config.toml
model = "audio captioner"
dataset = "synthesised imitations of 52 everyday sounds, one a clip"
train_examples = 39062
time_shift_ms = 100
n_mels = 64
hop_length = 320
input = "log_mel"
spec_augment = false
win_length = 400
tokenizer = "word"
vocab_size = 91
encoder_arch = "vit"
encoder_norm = "rmsnorm"
encoder_norm_position = "res_post"
encoder_activation = "relu"
encoder_head_dim = 48
encoder_fused_qkv = false
encoder_bias = "all"
encoder_qk_norm = false
encoder_parallel_block = false
encoder_moe = "top_k"
encoder_num_experts = 16
encoder_moe_every = 1
encoder_expert_mlp_ratio = 0.25
encoder_experts_per_token = 1
encoder_shared_expert = false
encoder_patch_size = [16, 4]
encoder_layers = 8
encoder_width = 256
encoder_positions = "sincos"
fusion = "prefix"
decoder_width = 320
decoder_layers = 8
decoder_norm = "rmsnorm"
decoder_norm_position = "pre"
decoder_activation = "swiglu"
decoder_mlp_ratio = 2.67
decoder_head_dim = 64
decoder_fused_qkv = false
decoder_bias = "all"
decoder_qk_norm = false
decoder_parallel_block = false
decoder_inner_norm = false
decoder_positions = "learned"
decoder_prefix_bidirectional = true
decoder_connector = "linear"
decoder_tie_embeddings = false
residual_init = "none"
optimizer = "adamw"
lr = 0.0017
beta1 = 0.95
beta2 = 0.999
eps = 1e-08
ema_decay = 0.99
steps = 7400
batch_size = 64
epochs = 12.1
lr_schedule = "step"
warmup_steps = 140
weight_decay = 0.1
Rows from expert 8 of block 5 of the audio encoder, named by matrix and row number. Rows with one number belong to one neuron. Each number is 200 + 20 x the weight over the matrix's rms, rounded and kept within 0 to 999. All counts start at 0.
# up: expert up (encoder.blocks.5.mlp.up, 16x64x256), inputs 0-127
# down: expert down (encoder.blocks.5.mlp.down, 16x256x64, transposed), outputs 0-127
up.3,207,193,186,189,197,221,204,236,235,199,188,219,183,193,213,173,197,201,177,194,180,206,190,205,210,203,184,212,203,216,202,216,211,212,180,202,209,186,214,215,217,214,216,214,171,216,215,202,169,199,198,199,176,206,210,195,204,219,224,191,196,177,202,179,216,216,205,218,200,193,213,203,233,220,188,194,184,195,214,161,198,224,213,193,212,192,187,216,224,196,160,190,214,194,208,197,205,198,193,217,202,214,194,202,198,177,200,182,219,231,210,204,214,195,205,214,210,210,197,206,196,223,185,187,194,186,211,220
up.4,225,228,188,208,142,195,186,184,224,174,215,213,225,249,163,231,143,157,236,213,157,247,145,221,210,258,243,174,191,187,208,166,206,187,222,180,231,204,228,217,246,198,143,244,201,180,220,204,256,217,162,171,177,177,193,133,169,174,224,201,220,179,229,169,179,191,155,143,164,217,171,153,214,238,197,253,180,204,250,214,188,173,214,261,235,223,195,196,240,206,225,225,260,225,208,235,224,257,204,221,252,177,210,222,256,231,182,232,236,152,253,233,158,212,150,201,240,246,216,168,242,189,179,228,220,230,207,266
up.5,188,207,198,225,166,225,193,193,198,200,240,205,222,202,231,240,187,202,205,206,207,218,206,201,161,220,210,207,189,195,177,191,211,196,230,208,206,198,222,180,200,184,180,192,199,189,214,187,223,188,221,210,170,225,212,197,228,200,190,207,226,211,209,211,187,189,207,205,190,197,204,186,182,207,206,217,213,204,199,228,175,191,225,237,193,183,239,202,229,211,201,181,210,210,213,223,201,207,186,191,167,210,215,204,214,219,139,219,216,171,198,203,182,177,189,155,195,187,190,212,205,210,222,229,210,207,187,233
up.6,192,217,197,237,202,181,214,199,196,192,212,187,189,219,203,198,167,183,214,219,196,218,175,190,201,214,211,219,174,212,222,219,205,221,223,190,210,193,230,196,219,197,204,209,201,212,203,194,239,191,196,220,186,175,185,209,199,204,183,192,214,241,172,204,209,184,184,195,199,208,204,176,181,205,200,197,194,197,209,202,179,203,183,217,212,193,189,208,190,208,200,182,210,197,186,180,198,203,190,189,219,186,214,213,198,200,187,210,204,184,190,206,170,178,193,202,193,187,201,184,204,195,204,208,182,206,222,201
up.7,202,189,190,204,194,211,218,218,233,206,177,204,183,209,215,206,215,205,192,194,207,194,194,211,235,177,181,217,217,199,212,189,176,200,192,214,201,194,174,179,154,216,201,168,185,187,184,209,200,237,233,206,239,184,202,242,208,215,216,204,190,234,174,206,188,207,219,251,211,196,216,218,192,192,220,197,179,222,184,180,217,215,190,199,181,184,209,194,177,192,182,186,188,204,180,181,198,176,187,196,193,192,182,209,203,178,215,191,198,210,171,216,208,225,207,206,174,223,203,212,227,197,201,187,176,188,194,160
up.8,260,207,203,153,175,212,199,190,150,171,177,162,187,208,142,205,180,231,208,239,243,210,178,175,201,196,232,181,184,214,196,200,174,182,231,163,223,189,220,245,248,223,190,246,222,219,221,201,185,208,152,199,210,147,169,157,196,155,147,208,196,152,208,206,183,221,212,156,155,221,149,210,240,226,151,236,202,189,223,187,237,216,163,226,228,225,202,178,192,236,244,219,224,217,215,220,213,232,235,156,279,192,222,194,239,239,205,252,206,187,248,219,162,235,166,218,224,210,220,141,184,112,156,246,184,220,201,237
up.9,203,201,217,164,146,209,175,185,167,159,183,192,194,186,176,211,203,212,200,236,213,202,199,168,207,202,233,183,200,230,221,199,179,176,243,198,210,206,220,229,252,222,196,225,218,213,197,210,179,198,174,184,209,157,190,193,220,184,173,198,220,177,207,219,191,228,213,180,169,236,166,215,238,193,148,227,201,195,208,176,212,223,170,208,212,219,215,212,176,214,229,214,212,215,230,210,208,204,224,185,218,191,199,184,218,225,198,244,207,164,225,209,192,214,182,207,193,223,210,164,185,162,175,237,180,200,208,242
up.10,255,184,202,173,187,195,196,189,163,151,171,155,192,171,143,216,235,247,212,207,236,187,231,196,198,153,195,204,220,216,186,176,161,170,214,232,225,205,203,169,181,204,176,169,201,181,174,189,173,199,181,197,231,165,204,204,197,160,162,189,203,172,194,242,172,193,216,205,165,239,192,240,209,225,172,200,216,245,167,192,237,196,195,205,178,227,221,194,184,251,217,219,206,225,225,183,193,203,172,162,210,149,211,221,249,218,220,208,183,197,204,218,169,243,187,196,214,209,233,156,239,193,207,199,179,204,177,198
up.11,195,216,192,248,214,174,227,194,188,218,209,174,179,223,189,179,165,184,215,184,205,227,195,214,193,179,182,229,166,207,209,188,194,247,216,197,224,177,226,188,185,191,201,210,179,196,209,177,228,186,206,201,191,202,172,226,159,197,195,186,177,212,169,211,221,176,170,182,186,219,221,167,181,233,201,178,178,215,217,224,181,201,200,219,214,186,159,212,217,235,198,182,237,178,182,172,184,219,188,198,204,196,252,226,207,201,195,200,205,198,194,201,177,168,185,217,188,188,217,193,225,218,190,216,205,206,225,203
up.12,229,181,189,193,187,215,194,163,146,170,197,199,215,180,174,232,204,214,215,188,203,209,244,219,167,197,209,181,189,164,181,174,225,163,213,224,221,219,175,167,211,164,176,192,217,181,182,142,223,154,172,182,173,199,214,208,245,206,151,215,222,178,237,198,186,177,185,198,185,196,192,191,182,225,191,197,223,181,185,222,205,176,223,194,156,245,231,208,208,225,202,199,207,217,219,183,159,204,185,201,193,184,229,211,212,229,170,227,151,198,195,203,173,212,200,170,224,200,208,157,228,233,243,195,205,195,209,203
up.13,205,162,207,210,216,211,207,192,201,181,204,190,213,207,192,200,206,199,209,194,210,185,222,204,196,180,188,217,245,190,193,194,194,191,207,218,177,199,165,172,169,178,212,175,210,193,175,161,195,183,184,195,197,209,206,222,211,216,184,195,193,196,197,201,196,198,217,214,209,201,217,199,196,192,217,175,215,201,173,205,204,181,190,184,175,221,206,212,200,194,182,188,184,210,190,200,168,178,173,192,176,187,209,204,191,193,204,203,186,208,180,180,192,223,216,190,209,207,207,202,225,226,224,173,216,191,197,170
up.14,188,208,194,192,209,194,216,198,219,200,201,207,191,180,203,209,232,196,200,211,190,169,202,183,215,217,211,201,210,198,197,190,193,185,203,195,184,215,186,210,202,186,222,184,210,209,191,198,205,205,214,187,208,201,207,203,222,211,210,208,209,205,204,215,206,229,243,211,232,196,217,194,224,177,209,200,204,185,190,196,206,208,208,186,185,198,200,196,191,194,189,220,181,194,178,200,183,181,201,201,195,204,167,182,192,188,196,209,200,183,188,177,224,200,203,201,204,193,187,202,193,194,199,194,186,207,207,182
up.15,212,202,189,180,173,200,200,169,157,174,197,187,196,203,162,221,185,208,203,205,201,239,200,191,186,180,221,188,158,216,217,199,201,206,219,198,217,199,244,219,216,208,190,242,216,193,219,193,204,165,167,194,190,165,183,187,192,184,173,189,203,173,212,213,205,201,186,162,173,213,166,183,227,229,159,216,206,189,211,216,200,215,205,220,218,216,197,196,215,232,218,196,232,204,232,209,200,227,191,188,224,204,234,210,227,220,192,233,208,179,256,203,173,181,179,200,209,207,222,170,211,171,193,250,201,218,227,249
up.16,189,196,199,192,209,178,207,228,189,206,198,202,197,185,204,208,218,185,205,192,193,201,207,197,190,196,200,199,204,194,188,215,209,194,176,203,201,202,176,192,201,201,195,210,201,197,203,207,189,195,213,212,179,205,216,214,226,222,184,206,194,206,207,193,186,207,201,216,235,183,203,205,203,188,221,203,199,190,186,194,193,189,199,175,202,205,201,206,199,209,180,208,179,204,208,198,203,191,195,207,182,191,200,205,184,164,189,181,197,210,203,178,206,199,213,192,208,187,177,206,193,203,206,188,207,183,207,196
up.17,161,192,186,202,207,199,194,209,211,225,198,223,216,194,239,209,206,187,181,175,189,204,233,205,185,205,198,207,176,213,179,194,233,200,166,236,208,203,202,192,202,185,224,203,209,196,197,224,199,161,223,195,174,226,214,199,226,259,209,223,211,198,218,191,200,198,207,192,213,155,218,173,192,205,189,213,220,214,185,227,190,185,229,165,196,186,211,200,209,194,199,188,218,196,196,207,229,198,181,227,163,250,180,198,185,187,193,197,206,203,225,198,252,181,220,190,224,204,191,250,180,218,224,192,229,200,222,195
up.18,186,193,197,196,216,184,203,200,199,207,193,208,198,205,213,198,198,185,192,202,193,196,199,190,203,190,194,199,189,201,211,192,201,210,182,197,191,197,198,209,204,212,212,200,191,211,191,189,207,201,218,187,184,215,187,211,200,217,213,202,190,192,204,199,210,210,210,211,220,178,215,189,205,200,193,179,196,197,187,182,199,197,190,186,189,189,186,197,195,180,195,198,187,183,199,206,196,177,191,191,192,216,190,190,185,191,197,189,191,204,201,187,200,198,215,210,207,194,176,211,194,195,201,189,207,178,207,184
up.19,170,180,217,206,236,172,202,215,194,210,212,208,206,193,220,185,188,188,176,198,201,182,205,184,188,203,170,194,219,194,203,225,197,211,170,206,156,184,166,210,198,196,214,205,188,219,191,184,191,185,226,204,180,223,186,225,218,220,198,200,178,207,177,194,224,182,208,217,221,163,216,195,181,174,199,179,206,174,195,207,183,211,184,171,173,194,189,205,174,169,211,185,185,174,184,221,184,177,218,205,170,215,195,173,175,197,176,149,176,209,201,172,231,160,214,185,190,180,190,227,194,192,206,171,205,164,226,174
up.20,203,206,196,200,197,178,206,212,184,206,191,193,189,213,204,192,190,197,202,208,203,208,183,204,200,191,208,187,177,204,202,205,182,224,191,200,211,172,190,199,190,198,191,216,193,216,182,207,206,204,233,210,200,173,176,200,210,205,186,177,198,212,168,215,203,176,204,206,219,199,216,187,179,207,190,186,181,202,192,210,189,241,213,198,182,203,196,212,172,213,213,206,214,165,194,179,202,202,217,206,189,206,196,212,201,176,194,193,204,179,209,178,196,154,213,226,168,189,201,191,195,197,196,197,192,196,224,190
up.21,192,175,187,177,215,217,170,209,183,207,193,204,224,172,213,200,228,200,184,197,206,184,213,184,196,196,201,218,198,182,188,200,200,191,179,197,193,219,176,209,207,195,184,179,182,177,208,203,187,185,214,193,211,199,218,197,209,216,183,223,197,177,208,198,198,198,211,200,207,189,208,211,199,174,202,189,201,164,182,218,189,200,206,183,185,189,227,180,191,189,193,201,174,202,203,222,214,182,206,204,173,234,184,183,180,194,184,190,194,194,210,167,219,195,216,189,205,190,175,203,162,199,213,174,201,178,204,193
up.22,175,197,204,205,205,207,193,238,211,218,185,215,203,192,222,199,205,194,182,182,184,195,223,195,178,202,187,205,209,221,205,203,215,207,172,227,209,198,223,212,197,210,219,204,174,184,215,220,189,173,214,210,195,203,210,207,204,223,218,201,214,209,200,195,203,221,210,214,214,181,219,195,223,211,185,203,222,209,184,192,178,183,231,173,218,178,209,199,211,201,164,197,197,201,219,201,237,192,188,207,192,230,196,208,170,176,210,192,213,225,198,197,228,172,210,200,200,192,185,247,196,209,203,175,188,194,207,184
up.23,242,186,201,161,181,203,194,172,141,172,194,184,211,200,134,227,177,217,212,228,216,217,201,181,179,213,262,138,186,196,168,168,192,162,222,174,211,215,203,235,234,194,177,244,243,195,197,186,195,201,173,180,187,158,188,161,199,163,167,230,199,146,221,189,148,204,177,153,142,207,148,192,224,219,153,226,214,188,205,204,237,202,180,227,206,237,212,185,225,213,235,225,210,223,205,218,196,245,236,173,246,201,208,189,240,242,191,237,184,152,253,224,154,245,168,195,228,216,213,150,187,150,180,225,199,182,221,250
up.24,191,189,205,186,220,208,196,214,194,198,189,193,192,182,184,195,216,212,195,195,197,185,222,183,207,189,189,204,204,189,193,195,192,200,212,194,200,199,185,199,191,210,217,191,191,212,195,195,175,196,185,201,210,212,199,217,197,204,198,194,213,206,201,208,217,219,218,217,224,213,207,199,213,204,219,181,212,183,185,179,199,210,190,178,184,184,194,196,180,202,184,201,193,194,196,184,212,183,192,185,179,191,202,194,188,208,211,190,201,213,186,176,208,205,218,198,191,188,192,204,204,204,207,187,190,192,187,184
up.25,201,205,203,186,195,213,202,206,215,193,177,204,208,199,198,190,216,205,193,203,191,196,196,210,247,190,202,210,214,209,221,179,172,195,213,202,193,210,188,201,183,188,207,194,184,204,198,217,187,218,193,204,224,165,176,203,219,202,203,201,199,229,205,208,232,228,215,219,203,203,192,224,209,184,190,207,190,203,190,182,197,204,188,185,186,194,200,211,174,194,208,197,188,193,202,197,206,187,188,206,186,206,193,190,190,196,210,173,203,206,184,209,218,207,204,198,186,218,213,210,205,192,207,196,203,205,182,178
up.26,203,217,191,212,156,204,216,222,257,198,164,221,202,254,214,207,153,165,230,193,184,245,153,228,241,238,202,203,175,204,238,198,220,249,188,177,230,193,228,183,211,210,161,211,163,173,208,213,236,215,194,217,186,188,215,176,173,202,226,199,212,180,197,162,208,198,169,184,175,196,195,154,212,211,221,199,159,200,254,195,165,197,217,239,223,198,165,208,232,205,174,188,240,197,190,201,233,238,180,225,262,205,212,224,217,183,181,181,239,200,218,225,192,197,172,242,227,236,210,190,221,218,201,234,220,208,216,230
up.27,212,215,233,212,202,204,187,193,183,190,209,174,204,181,186,202,212,213,204,220,231,177,221,176,214,199,217,184,220,215,194,191,180,174,206,206,200,205,186,207,197,196,198,197,227,207,184,190,201,185,209,185,218,205,206,212,213,197,171,185,199,199,184,230,185,211,235,199,203,243,220,209,199,185,186,212,207,203,170,200,219,213,195,197,186,217,200,234,168,224,214,226,174,210,196,165,174,186,190,193,188,164,191,181,208,192,228,193,191,186,184,209,196,209,201,200,195,185,200,181,196,207,186,199,167,207,200,185
up.28,209,207,229,179,202,207,199,202,204,211,180,189,190,201,193,190,217,227,177,236,228,161,184,152,197,192,196,211,217,224,214,210,185,201,203,185,194,192,207,199,204,233,214,190,199,218,227,214,162,209,203,202,217,199,192,192,183,193,177,191,180,196,172,216,206,214,225,205,207,211,205,217,207,185,190,182,184,194,181,167,219,224,174,202,219,177,220,203,187,206,198,226,182,186,193,206,202,192,222,163,196,198,203,191,195,192,214,176,208,195,205,181,198,211,207,199,185,201,201,185,175,176,180,216,181,205,172,201
down.3,210,169,188,186,223,195,220,198,186,210,190,216,169,175,203,209,200,203,184,211,192,191,199,178,170,185,195,224,173,200,200,232,225,238,190,216,233,189,205,196,213,217,215,171,187,213,200,201,197,182,208,208,202,201,173,220,198,184,201,202,184,187,188,208,204,191,207,208,230,192,218,194,214,193,219,193,181,176,188,174,195,194,193,200,183,162,182,198,185,208,171,204,199,156,179,205,204,185,194,195,216,238,200,199,206,185,186,155,189,189,188,181,180,182,256,228,216,173,209,190,184,202,192,185,196,183,215,202
down.4,182,151,202,144,201,162,210,203,207,216,160,252,180,179,247,219,222,175,165,208,178,162,245,160,158,204,180,198,191,190,171,165,229,202,163,239,170,205,186,220,210,188,198,225,178,187,159,174,185,127,252,128,193,237,218,228,206,204,217,261,176,174,239,192,215,206,208,229,223,158,205,192,245,219,197,145,211,182,165,155,198,209,187,182,163,192,197,178,178,156,206,234,158,176,203,254,235,172,243,192,210,252,154,191,201,153,187,165,183,175,245,157,219,226,238,219,215,178,167,204,222,179,191,131,236,127,237,171
down.5,217,183,165,181,242,171,199,204,174,196,195,195,217,171,219,199,177,235,178,211,201,194,205,204,191,183,166,200,181,196,197,210,236,212,188,223,208,187,187,200,194,196,188,227,195,204,203,214,223,179,201,217,173,211,183,254,234,210,166,213,174,215,189,180,191,166,182,200,188,182,192,183,204,224,190,167,207,186,172,204,178,205,179,161,184,215,206,170,199,204,216,189,217,170,206,214,183,212,229,181,184,209,191,205,224,196,190,168,181,163,204,203,181,154,227,200,198,146,181,165,201,177,212,170,222,174,221,190
down.6,213,186,182,178,195,184,200,193,171,210,177,210,218,177,228,213,195,213,174,212,205,204,212,200,185,170,203,184,182,197,215,220,238,212,191,206,207,194,199,193,195,203,187,231,187,212,197,198,181,161,213,193,171,198,187,232,222,224,168,210,186,212,202,199,219,196,186,208,174,185,191,187,231,210,175,135,201,172,177,192,191,208,195,192,199,197,209,189,223,200,180,214,194,181,178,196,217,183,223,192,184,234,194,194,200,203,187,177,200,203,221,183,203,182,205,206,194,186,188,178,220,179,203,187,224,156,214,179
down.7,210,192,197,172,223,213,190,209,189,191,191,203,196,193,235,182,205,204,188,222,198,163,201,190,186,199,179,198,173,199,216,230,216,196,188,199,224,183,183,229,212,215,198,218,206,210,220,169,187,192,190,202,173,234,186,208,203,226,166,182,197,185,217,178,201,177,191,191,180,171,178,194,225,214,174,186,188,190,183,182,195,188,188,195,215,205,196,174,189,194,167,196,213,176,189,204,210,189,231,162,179,227,206,219,216,222,192,196,196,204,204,179,151,179,198,203,196,158,206,178,213,170,181,212,233,195,207,208
down.8,190,173,207,164,201,174,198,181,165,203,184,244,199,193,219,213,205,190,163,210,190,181,241,174,178,221,189,213,191,208,186,208,213,209,176,214,157,168,197,213,196,208,221,240,212,208,173,205,214,155,245,169,203,222,217,218,240,213,213,229,194,178,212,192,184,199,218,219,219,168,205,159,217,203,201,179,200,181,173,193,167,203,204,188,156,209,212,189,203,190,222,215,190,192,161,221,190,170,237,208,166,212,162,196,233,190,170,209,172,145,224,168,203,172,247,189,203,208,201,220,220,178,192,170,222,152,226,189
down.9,194,189,191,170,214,169,209,177,148,205,185,217,198,174,212,197,199,204,187,212,190,173,221,197,189,212,189,195,183,194,190,237,219,219,184,232,186,173,191,223,194,205,205,232,211,227,196,203,222,163,234,192,198,205,188,235,231,216,178,213,213,207,190,197,169,195,194,211,188,180,205,170,210,199,204,170,191,191,176,219,166,210,181,200,180,200,210,188,224,183,209,179,204,174,174,198,178,202,242,185,188,238,174,192,229,183,164,204,179,162,225,162,203,156,231,178,201,192,196,208,207,168,197,186,208,160,230,217
down.10,167,191,217,181,188,150,211,167,162,205,202,224,199,207,208,217,176,182,153,219,173,179,193,173,186,209,214,201,172,229,211,229,216,217,170,225,185,203,200,224,226,215,198,238,198,224,224,225,229,169,230,188,169,206,203,199,224,206,175,192,187,198,187,187,178,210,232,198,214,204,194,157,183,175,180,178,189,214,189,223,164,203,191,195,186,209,203,219,219,191,209,212,186,189,193,209,188,177,223,213,205,220,169,173,217,182,186,194,198,160,235,174,225,168,230,193,184,224,188,185,201,159,175,208,191,173,229,211
down.11,180,193,193,172,215,199,193,186,162,207,173,207,228,185,220,194,217,216,172,207,189,183,211,211,176,206,179,184,164,177,186,220,223,245,191,209,193,155,187,241,215,210,187,230,205,187,199,179,187,188,218,219,194,232,178,234,221,228,187,207,195,199,209,206,211,192,192,199,187,184,204,192,222,228,192,161,180,188,166,192,179,196,175,175,185,210,217,179,211,213,175,187,199,163,188,208,205,180,232,182,193,216,202,180,214,206,174,222,199,202,214,179,181,177,212,200,205,171,199,185,232,174,185,168,211,174,222,182
down.12,196,205,205,188,193,157,190,185,168,204,215,175,215,212,197,197,168,197,178,199,183,192,192,194,183,222,177,197,165,207,220,217,227,239,156,202,210,212,208,202,249,208,190,223,189,215,228,230,219,167,213,205,164,206,178,194,217,228,160,194,163,222,175,195,185,192,213,195,202,214,215,168,172,194,167,183,164,180,190,202,162,201,205,190,199,218,172,203,219,208,218,215,211,196,204,201,173,208,226,186,211,228,179,182,202,182,196,180,225,182,241,180,197,154,245,210,188,181,190,158,168,191,208,205,206,168,249,223
down.13,175,178,185,178,197,157,181,165,140,201,204,198,217,195,229,210,172,207,163,215,201,199,206,192,190,206,206,201,152,212,213,226,242,203,157,215,186,190,204,210,222,201,196,234,218,224,230,200,205,172,231,189,160,189,198,191,234,213,172,174,199,203,178,181,152,189,232,176,181,216,217,193,194,195,163,173,208,203,185,208,205,212,218,182,203,227,230,192,233,202,208,223,225,202,203,215,165,194,223,205,174,233,168,163,225,211,188,208,198,162,235,180,209,143,209,202,183,178,192,178,208,178,176,200,192,166,240,204
down.14,188,184,174,204,213,199,194,177,193,188,198,205,198,206,215,226,233,216,198,219,223,187,216,214,187,192,189,199,191,203,204,222,198,205,190,214,217,193,200,209,213,182,189,175,221,193,223,206,190,204,201,176,196,207,202,175,224,210,201,209,198,177,181,213,181,183,183,221,171,200,188,193,253,214,195,182,218,211,188,209,213,193,210,216,212,224,209,161,201,195,204,201,182,198,190,226,202,208,233,169,198,189,187,209,225,211,207,210,181,199,197,187,193,202,194,202,223,180,204,185,238,194,208,212,224,190,206,198
down.15,196,184,187,159,207,182,193,192,165,197,178,232,227,172,225,213,212,189,177,200,197,170,208,200,188,204,194,199,173,207,201,218,230,241,185,205,183,175,199,204,215,189,225,235,209,189,187,185,195,194,213,211,181,214,185,230,241,227,180,224,212,208,192,197,195,198,196,210,192,190,196,171,224,218,205,130,194,198,194,192,178,194,184,182,181,196,195,183,223,199,187,199,197,156,193,227,191,191,234,195,166,230,178,196,216,207,177,195,189,171,225,172,177,183,235,199,193,186,171,168,214,170,199,164,222,164,213,193
down.16,201,195,193,182,211,212,211,211,199,192,197,197,211,204,211,214,182,196,197,196,224,225,200,219,178,205,175,220,187,188,219,208,215,234,197,213,221,211,209,186,192,179,206,196,177,197,234,188,191,187,202,212,191,226,171,221,207,214,158,213,190,199,200,194,199,195,192,197,184,212,197,191,218,199,167,189,197,181,196,175,189,157,201,191,216,204,205,192,229,219,181,184,217,182,196,195,211,193,191,178,199,224,195,198,210,204,181,192,202,223,211,187,163,176,206,193,209,177,202,159,215,175,209,208,218,198,204,216
down.17,216,192,182,179,196,217,204,193,184,184,184,172,199,213,179,187,231,211,230,202,231,208,198,202,198,181,180,209,193,183,196,218,173,221,226,212,237,170,212,186,175,195,201,195,216,199,204,192,170,193,183,194,226,216,196,212,201,198,166,211,228,197,211,218,212,189,160,225,181,210,194,191,207,209,195,175,186,217,184,206,228,154,180,227,215,179,224,166,206,223,192,227,203,193,215,199,208,239,199,179,211,181,203,237,217,223,200,216,196,214,182,212,166,215,179,209,208,194,212,166,208,204,207,186,179,202,172,181
down.18,202,193,199,209,208,190,194,210,192,187,198,207,195,188,201,202,182,198,189,182,201,200,195,190,196,215,190,243,197,195,190,209,237,197,191,197,196,219,209,204,212,192,210,206,201,209,205,218,206,184,211,201,194,197,212,172,215,216,175,203,203,194,213,205,194,187,213,184,224,184,221,171,204,196,193,207,204,193,205,176,199,210,226,197,195,217,215,211,199,183,200,188,213,207,186,203,195,209,193,222,201,201,191,190,189,191,178,194,194,205,206,192,198,199,213,180,207,199,187,187,175,195,202,204,206,191,200,217
down.19,201,204,209,222,224,218,204,211,211,211,181,196,196,201,199,169,235,207,168,216,186,194,204,193,213,213,211,202,216,202,217,191,200,221,189,219,199,193,216,186,202,216,194,189,197,219,217,181,170,215,195,202,180,206,178,207,210,196,199,210,189,198,191,190,215,160,213,222,208,185,194,188,204,181,195,170,208,198,208,188,182,186,193,188,218,182,200,206,206,207,193,226,197,211,189,196,220,178,188,182,205,209,208,198,204,211,204,198,205,190,179,194,185,197,223,224,220,215,175,200,176,185,197,195,218,168,217,185
down.20,191,187,195,205,225,181,200,215,179,190,202,192,206,178,214,197,206,217,187,192,211,194,187,209,189,191,174,197,195,208,201,220,225,224,195,197,209,162,207,214,202,179,200,212,199,209,199,184,174,199,206,206,179,204,176,213,205,204,153,212,194,188,183,191,209,171,178,191,170,191,198,193,203,211,190,162,229,184,210,175,194,216,207,186,194,207,216,193,213,184,175,177,201,159,192,201,198,195,232,173,204,210,201,214,206,216,184,193,190,192,208,196,167,179,215,212,194,158,186,178,215,191,212,188,208,205,216,230
down.21,221,196,228,200,184,203,221,173,157,180,203,188,218,174,178,193,193,204,206,202,212,215,218,205,199,213,189,227,177,184,205,196,194,202,211,237,220,188,203,176,191,169,188,216,200,183,193,188,206,206,168,188,208,189,199,226,202,195,187,204,238,200,219,204,186,181,192,192,189,207,196,192,208,204,185,201,202,206,188,212,218,165,197,205,222,219,210,192,220,225,191,201,191,208,220,205,162,215,202,181,196,193,227,209,230,211,188,239,187,191,176,214,162,207,189,177,229,199,220,172,208,205,226,179,194,218,181,201
down.22,251,205,203,201,208,219,223,216,180,173,207,170,199,196,175,189,195,207,212,199,211,218,206,206,206,199,183,217,169,188,204,203,181,209,223,199,236,203,193,178,177,188,197,195,206,195,209,176,202,191,179,210,212,194,192,213,195,193,157,200,222,208,216,208,188,182,154,210,172,201,191,196,214,219,162,200,195,198,209,196,233,161,201,229,212,205,199,174,211,238,195,194,240,201,194,205,184,226,200,160,208,186,207,231,230,205,184,222,218,202,212,214,157,194,214,213,223,178,216,159,209,207,220,218,201,199,192,228
down.23,178,169,205,170,216,162,198,186,183,198,149,253,206,193,226,221,225,189,167,213,163,164,232,177,170,206,207,228,169,189,178,215,219,205,183,214,164,194,193,225,205,214,211,258,194,215,176,213,190,144,245,155,197,216,193,214,243,225,206,231,201,197,206,192,175,204,205,215,228,165,203,178,223,196,183,171,200,183,171,191,180,212,167,189,171,180,214,188,215,180,217,229,180,181,195,226,207,170,254,174,189,218,167,197,230,169,193,196,159,167,230,159,210,193,244,183,184,192,194,218,236,161,185,157,231,123,214,185
down.24,209,210,189,197,199,207,193,204,209,186,196,185,203,202,206,188,208,198,201,196,214,191,217,194,201,201,197,189,181,198,197,204,203,182,198,209,187,205,214,184,189,191,210,215,191,209,207,204,207,206,201,197,199,200,202,194,193,197,192,196,195,212,217,209,208,196,179,206,211,200,206,204,194,216,212,188,198,203,214,200,207,195,201,199,198,205,206,182,202,211,201,199,194,212,203,189,203,197,209,207,191,185,208,203,201,196,194,203,189,191,196,201,187,202,189,200,203,189,204,207,216,181,207,201,193,203,214,188
down.25,200,220,214,179,217,206,203,240,192,190,204,201,177,191,215,188,193,217,199,230,218,205,197,198,192,194,184,213,198,196,199,217,187,215,218,182,198,203,202,220,196,206,201,201,204,209,212,185,192,194,189,217,178,204,175,212,196,221,152,202,198,183,209,193,218,179,199,200,173,192,187,200,225,197,205,173,198,155,202,190,191,192,188,197,198,208,183,180,182,227,196,175,196,167,196,189,207,189,230,177,219,215,185,212,219,214,180,177,198,203,204,172,174,180,214,206,218,159,193,184,202,183,199,220,222,196,229,224
down.26,220,212,195,175,228,197,227,251,196,193,187,220,221,193,229,204,202,199,198,215,207,197,173,208,182,203,164,203,187,185,204,201,214,250,202,207,202,175,193,209,202,200,200,196,191,184,189,189,201,179,211,199,165,231,180,240,215,228,140,209,192,189,218,203,228,181,186,219,168,178,211,192,256,201,216,166,179,192,209,179,195,154,175,202,205,206,178,168,180,202,173,188,189,164,169,198,194,199,227,167,214,221,196,210,210,220,183,180,193,218,220,197,159,213,224,234,209,179,176,168,208,177,226,179,254,164,225,197
down.27,196,177,203,191,211,146,190,177,163,213,184,215,209,219,219,206,178,189,157,228,201,194,192,188,194,217,192,210,167,219,201,251,228,228,191,221,199,190,202,207,217,198,202,228,205,233,233,213,207,170,220,179,184,202,182,189,217,207,186,181,194,210,186,186,180,199,213,202,183,201,180,186,196,205,179,185,190,194,194,200,198,214,207,200,185,208,205,190,223,199,205,214,211,193,171,204,179,182,232,213,190,225,186,161,222,183,190,202,213,168,257,166,192,171,221,180,213,195,213,187,206,145,190,205,208,186,240,214
down.28,202,184,221,191,187,186,200,158,164,182,206,202,193,192,206,226,183,182,198,185,193,207,207,192,192,217,195,199,178,210,190,230,205,191,212,223,174,201,195,209,215,198,195,226,213,195,209,180,231,191,214,186,228,192,207,187,210,201,192,195,197,189,179,209,184,182,213,203,201,209,183,174,213,202,168,173,223,202,166,210,170,210,196,195,194,198,210,211,201,204,202,194,199,199,182,198,180,201,223,187,194,181,204,175,217,194,201,201,188,166,209,203,209,167,188,180,195,199,214,206,207,177,190,195,210,198,231,232